config.yaml
encoder_activation: "geglu"
encoder_mlp_ratio: 2.67
encoder_widths: [48, 96]
decoder_norm: "batchnorm"
decoder_block: "basic"
init: "trunc_normal_002"
optimizer: "muon"
muon_scale: "match_rms_adamw"
nesterov: true
lr_schedule: "cosine"
Rows from block 9 of the encoder of a small segmentation model, named by matrix and row number. Rows with one number belong to one neuron. Each number is 500 + 50 x the weight over its row's rms, rounded and kept within 0 to 999. All counts start at 0. Numbers have three digits each.
After each neuron's rows are labels from the 100 images, of 14976, where the neuron reaches its largest size: "responds to" is what is common among them. Only what is clearly more common there than usual is listed. The data: single toy objects rendered from many sides on busy backdrops.
# gate: MLP gate (encoder.blocks.9.mlp.gate.weight, 256x96), inputs 0-95
# fc1: MLP up (encoder.blocks.9.mlp.fc1.weight, 256x96), inputs 0-95
# fc2: MLP down (encoder.blocks.9.mlp.fc2.weight, 96x256, transposed), outputs 0-95

gate.200:502563463632481435465483490598524493452538594547486445466516450568447487526435483530482436553399487477461534518465434473454498526485554565521493465500498579557454511496480546538484447442543464526377500536547503621453467426452498430573543399502499557521427387532473550470492520432523504524
fc1.200:565446460427546531519488538443517508484469443544502536481464528435597570561548544481589570454576567519568473515564630517497424524502366431556518485534495440521565485508461470517521506525535473475622433500462530464452503529523533476550392546503437459534489591410504512568479476510461513440
fc2.200:589510540560506545530498458512413530523525473500535489477445505701438497501518510468492466454516529450467584582437503556462495576476441589516396517535460456483529496446526576460400490409559484485505435588524513540536435512488524507494485536542468614489565541545469486416550488513518492431
responds to: flower

gate.9:494436476551604527467506507499532596466467527498465539559410508430646544512411437457523521446511429482444442501446406478549467406523414531522433507595398482528495492439549461500496496506522508433568470543515541458456423493516528549554576575516484569536498518483462497534561492404488551487
fc1.9:501517477512610523456499443509538577492512509525528482489485471523594550484377504503467525454449433531551431554448467450549426488531428489477435496556382481451500479489566494608504410531496481472555474529618534426477411455471561425479564560441516532531451496430482480510557473438500582419
fc2.9:538474548553525506506429470429471445444480481543550583524458448501515492551389404482476556499517458441608477501387507478480547511452445493579492515435445488460474460534546504424530502574516557431521462545506522470485515558587510544400552486452470415448480461528483533392549419385452466459
responds to: table; ladder

gate.229:506508498464460497544505558550511547493513506469500492552412478360579510499430523459480506461495543521538479592452432449550271561498488545537484549436461540441543532527456536458587494471522505561564515512484487520462488458657544572494466505496511509529505527511510469433552448484500498426
fc1.229:440518445454435579478498540465506527561487547423542468544413517457583495453378545541520547477510564513541547585486462438495354573537465552543580519433478494438512584504485535492522465508469504524625488518597464488495463564498546478487450510571507474549592525514524448439546501531516551408
fc2.229:427547442456574525449469506516564527434438508458549515523500563456472583487572463507522597413555483518447521497552515524467498561539461503550551482540514532487517593504588502509576461530548468490535493505473502523448550415535471456519350418389547579572533416498512445491440410425511519449
responds to: barrel

gate.152:544523401416538445517451523540489622482523510613513525427482477440504501545488384577485492508435570543486432437477559450504485463514428441500530478581529622456413470536505487471472442445556479503507464524500515533471360512541466492508517614525532489440515481507519516527418471426540506437
fc1.152:471577542468416525520529556554461479491608499444596497586413522484591569454474541455550451553612407477520519451451478523525556463517478588471473495475496500531622571531499439520492565510532535471476502441425456507534616508405511583504443543446500514503471457513477495523586482553471459533
fc2.152:467496533535564494564509543563532533443494515487472425534415564454517412494509390474469392531417512496539541553486564548514514453499451471568456486609513560480522515453672528524478455425491500415501505466467492514524488531465573449480420510563498563503567443457474473477488464419574463592
responds to: table; ladder

gate.203:442521495514440393413530617572477518467480528507429656486518499467535569491480471477538535521473595480537487563506511500479557527466443456448499611464512522438566564500509527559531492521562558459437575520421497450512475522488470476536413504499464469539493413513455452540490541463468346453
fc1.203:554426505469559635616466409466527484488518494488584360511468492509444451527523542520462429521504449531470487479483466481473450493515590569553500383554462506555436481484485496433460526482509418526535438492540501558476538449542570514430549501532527503459509595483508577450513485478498644532
fc2.203:526450460466453594581508509448487590515498411496580519473562491523482501453334489531501524505502527501556460573529549515471472571452470476430514601507537462537514573469514504458488539506542421556530413484501411442376531487526524461505608451578468432540511467484494504463466516622494527533
responds to: barrel

gate.178:535461463502379536538472543589425437454483510452485521495441418495559429473399562469408573518571492529498510525537571525439424516507415497489492609561484469478466485520565484586527481549468555493388491450591504486505402427561473552472507464494415501506525474466486547490520492484453418431
fc1.178:515471509449437509560492550616396429560502500550516486523574458540478439516484602424403572482511482502499527518516506469451444490451453482493527566628465486463484528526479553577524454522473535505375508452603477516491454430582475507424504433525573444427558462509507541574520521434456444516
fc2.178:439467487468439344533485474497505413427555635519503504510537521418489524518521467502452493553496546515516517531581421525487465504451519490434463423568518482512376524495455562525480521409529486527412502478493480495451485496680502517444522560467469465467530527545539449509595478498570442486
responds to: airplane

gate.241:474445500429544390596476447481522524509461557452454539521472515475408546525539430587510494466574551546466520495521466471483481565440500518584568511457432403500464588337566474415471488519537526554535486440425539538559516517638487508544513566526480540499493504466526510504435472427504487491
fc1.241:500524568582490442578524533487432423562528548491512429487570470436578496480520530512415546556526593508537531484503643563488534535496525481431537491519576584558463455384393608538468446496523469550477537506437471534466465515526587522511517534495564589504538526480587552502528556490517464494
fc2.241:483523458480429457463426418525534527457507409534445540549551572535498528525554500479456500535428452535502506585470509531543478520597568468512491478441390511511428465456514465471461452553493575456561498521558414519478513504407553547476530556567416354491459494551541418364542515526530511506
responds to: table

gate.153:486440464540480459535493464520509544481553608595468427488480464424522568527477570538441459482494523462438473554493447451531498471635488491569507456570400565541523520575588418470556454468491565463524490486410481492519482565435499502405540508497552479547507378526441414467455484418458512476
fc1.153:517503576486543446512471562452504447481360634487518489441579558509498506449484444469462535483465492476591590435571474554467486485370467508409462458479544475540516428483475552535439479517535529527420495513446555448449428495517482496570460491535546461448485611491566481521533531453430574556
fc2.153:548494459436554440541451545460453555504459607458503529459616484489531419430448461450560490450514507576520481511552495540530500490468516498459467450543603503530581563468512591475410535405555509561473509427513534462444469497497549532463567487535535509501603587489460514483527417628508416461
responds to: level

gate.175:525436468534454494514531486568475586439469608612489505490504576437556513471495483439563541468514543519446522540491517489466384457538581510423555571538478515496539546486551565447538557477578422519523494440610515453467435590541517358491431505592527491536485464512553540523542519440518524492
fc1.175:508458531590545535500539498602467463505398577546555540559585561521399513500453502478518456451601538545508556504539517499561541478511515584408523513447479562468458511472555491458563455545541464531532557447596484452479561487601499435536421490428486503510489425463532468514520564647496474504
fc2.175:557504498479527470489539616616511374495540520653520525432505528529561484551572516488488530490479444505515454455502478507519606554544530495466457487445572505541423525530561552452506421508544460611549437431457483527411521548453474555503450447413529532453520499533525491386535486495508500451
responds to: ladder

gate.100:507499525525486492467536578415470503478549544457500317425383554450582466478502453533482522478525456533484459430465550524544564505560486558452445563572570453411522470460536457536514488482492545543469529527459532507473528426480399618531448546493480484434516428474447445539519476399484530463
fc1.100:517478422539461479521561515461494402513450431497479487463415553437550448452458566470587483529544487461507540518517511547520476421451482503431394537600559530491447434446471457510433653415516508516457571481497475495524360500413472538536413532524479519410475562482562516531515486486487503530
fc2.100:483507507565456456505600571478606539483426476409472510486459528525506561460508478521406509486490525578505559458516542476524343484565586532438489494452398524488517458472466477540477410555572505580498517486545427489534566496453517609570469546561568525459538582478462480502490425459432493492
responds to: flower

gate.59:571513467593505423485601425502556529424514572503432488457542364400542535455510507485521486454583481465498518498441485494480568420472535571587427469531513579494428405522571523512549515557414519489530461450538482484454489520505448548526587483501493535508439553464500507478441493421548473395
fc1.59:529499517512493432556506527486517541502461476578378457473528514641531516389435396477464532539476499497443497526471494500446503521534419436540533485589571410513579458503521566488511555463528439549524498481565491458544578516489566445591595472497483529565418432456499517500471463472435413431
fc2.59:504505481530481472467475599583456396490410587459470568491455577432505505510562523497509555491404398528475522439557510517550558526571556501460402419383457514524530455516485477514511483631497483608504497487568533504469509476547405535465544500562426528465524457550564503570498531461471503506
responds to: ladder

gate.113:518497499547450467427469554442542589429516647507532489472476496435468423554480513481478505563473462400551468482461534510560554447481548562443461519529522579585521449544508473439563453439433476511423487499460454451507525628499495421511577485465430563475640486457507454484521496468567518481
fc1.113:490455552456416498520544554410595532475451431496485404515494520510521576492530582604438551505489498406478488553580568525517525484495539514449461471631519502475638479541491554489482559533456475559524457526542456487587452625542571475494454551461425521548524494480461507577498564478513470502
fc2.113:469578529425469460557497537532528454506475499466475455519551557475511502484521571406521609522549488493473503450470572503535610482546500482440538623549383538495559546439568476486449527463450514523423479491507486440513594441517455562582541428457420531527412467543481519493432592415559512505
responds to: level; ladder

gate.122:460481502462448452461504471436421533460425574487573478543433539429397542544462506476491546450546457613482472544510504550458407487518511550446478481521515511428577502472523475480456467554462486479571470524431453449478463468556357448403538496498523514565465555460526511439487452382471590421
fc1.122:487522491502475489535513477425405565492437481461491435516468492434461515458544510588396508446545535580502419572503515456392513428503508442528449547530493574445508487468572530489480438551423531546542463445476408529443460536525434444438472485526558594484410551486511582417452461482455600443
fc2.122:480485455620574456507482561462471497538542590498462514531500495457492516478529554613507537555558607505576467535458561437446518562522575457562535417474478508536516544510461480520506492538566529468486474552439455549344498497562401500417531536414540487551540524556499435546574523544510417498
responds to: table

gate.185:485525516576513442504504484496560519510521588574473609542551438514618560505503469433588432486472468534506455426474554491448516411532480447559532463450481572497542519513519429505419588524539429514456467449416544479503472530572346483416483501544524547508561503427530528480510452538535462580
fc1.185:477437483404468443509485578541526466440488497447495413432495543439432573537629572489459472498437520502493585573488438509526559534540561654538502531554531367484485501553458513506556472484456510536481461575536488551501517536468545518597499528477470483464501519597422498480442567480455452464
fc2.185:471551430491492521462527489566385518460467483528504493441610521389580523514447434472443530556480499482511526426532513482555556380513496507498458489431432475486561409507532445480518539547515520494437502416523494457565582480550522493595611482427461442526531497585448452464446527588567449478
responds to: ladder

gate.167:463522499503534510495594530577533559433471500542425463429442548377531461443540483543457542400472431510485555485506493448510490486510545396477504459572489495488473388435474485425423543522623443560514519508516475551503453396486497406520445556531482536597506542491516545497396494500502440552
fc1.167:506490549569521534412494491472497478476537523494508510455511520478429554503405554454524431517514549475541464551500483540533551586542486471567444480457437539591526339492453596487539546343451483518514561488554526397509418449506530407480614525518519521503482527423516488475551475502582491480
fc2.167:539506484554543455504415528500391545474502480483482505371444450457524407584484376511467540357484530574498489476462510461499425515579512450525520552485485605568513420457459526444560466520448494463443562494491499427537514611456582435516546499479466514493519451493548497454446504556547475479
responds to: table

gate.77:480453456493542453536516600533443536447530616543392497493476530385530551511590504419566539543457441481498450432453446485458506573505406564392456556511475473541532535610439472506503525561511445464458515472438503432477552477534425480430472484507430560561464440535504449533558521481473542486
fc1.77:468457454414453507539485574589532527463438611503551482551526509413497494488436531449573479543471488442544555520508510487485383508484503522482502561472412459470606490583420521532503506553593478518479470431413554452545529480469427433450500430551400526528467437530420506400515504521475435478
fc2.77:475553518459450467537568597450514564505531544474444520406489506539531493525556500546479569465556473466557439490530556581506588474485520630492540528552468486529509462519490446569421509593538565539616532451483491498512502594474517609534452577499447574547436462594476495449422489519502416501
responds to: table

gate.240:543488485449507446503496488544510599374453578515527459525441518549406497452468553438531494486450498538460500509514489476514391455561553482474453497410515528364481483465554494477512490460512455453556571468550528439459377429521524538564613515492505489498529396544481537514439474409519502397
fc1.240:455524498571502591530498475539424447552512439501490590497498474336579488538526460523472487516554503491532503449472489490514640553379492515498604472555529508601512494510484478494446502515551579565431468542420512500520558612501471443484399515524547516479494512509534447458538516556529465591
fc2.240:488560457536578431559510456500491403521543415435484510596525523544407512416519559506560469543551444453448399387520416510548472468455491518424510470469483452408477523470506535471507479541514564551532499403563495523538418496505503489391438503508551478493406504524521488496410532606533540490
responds to: table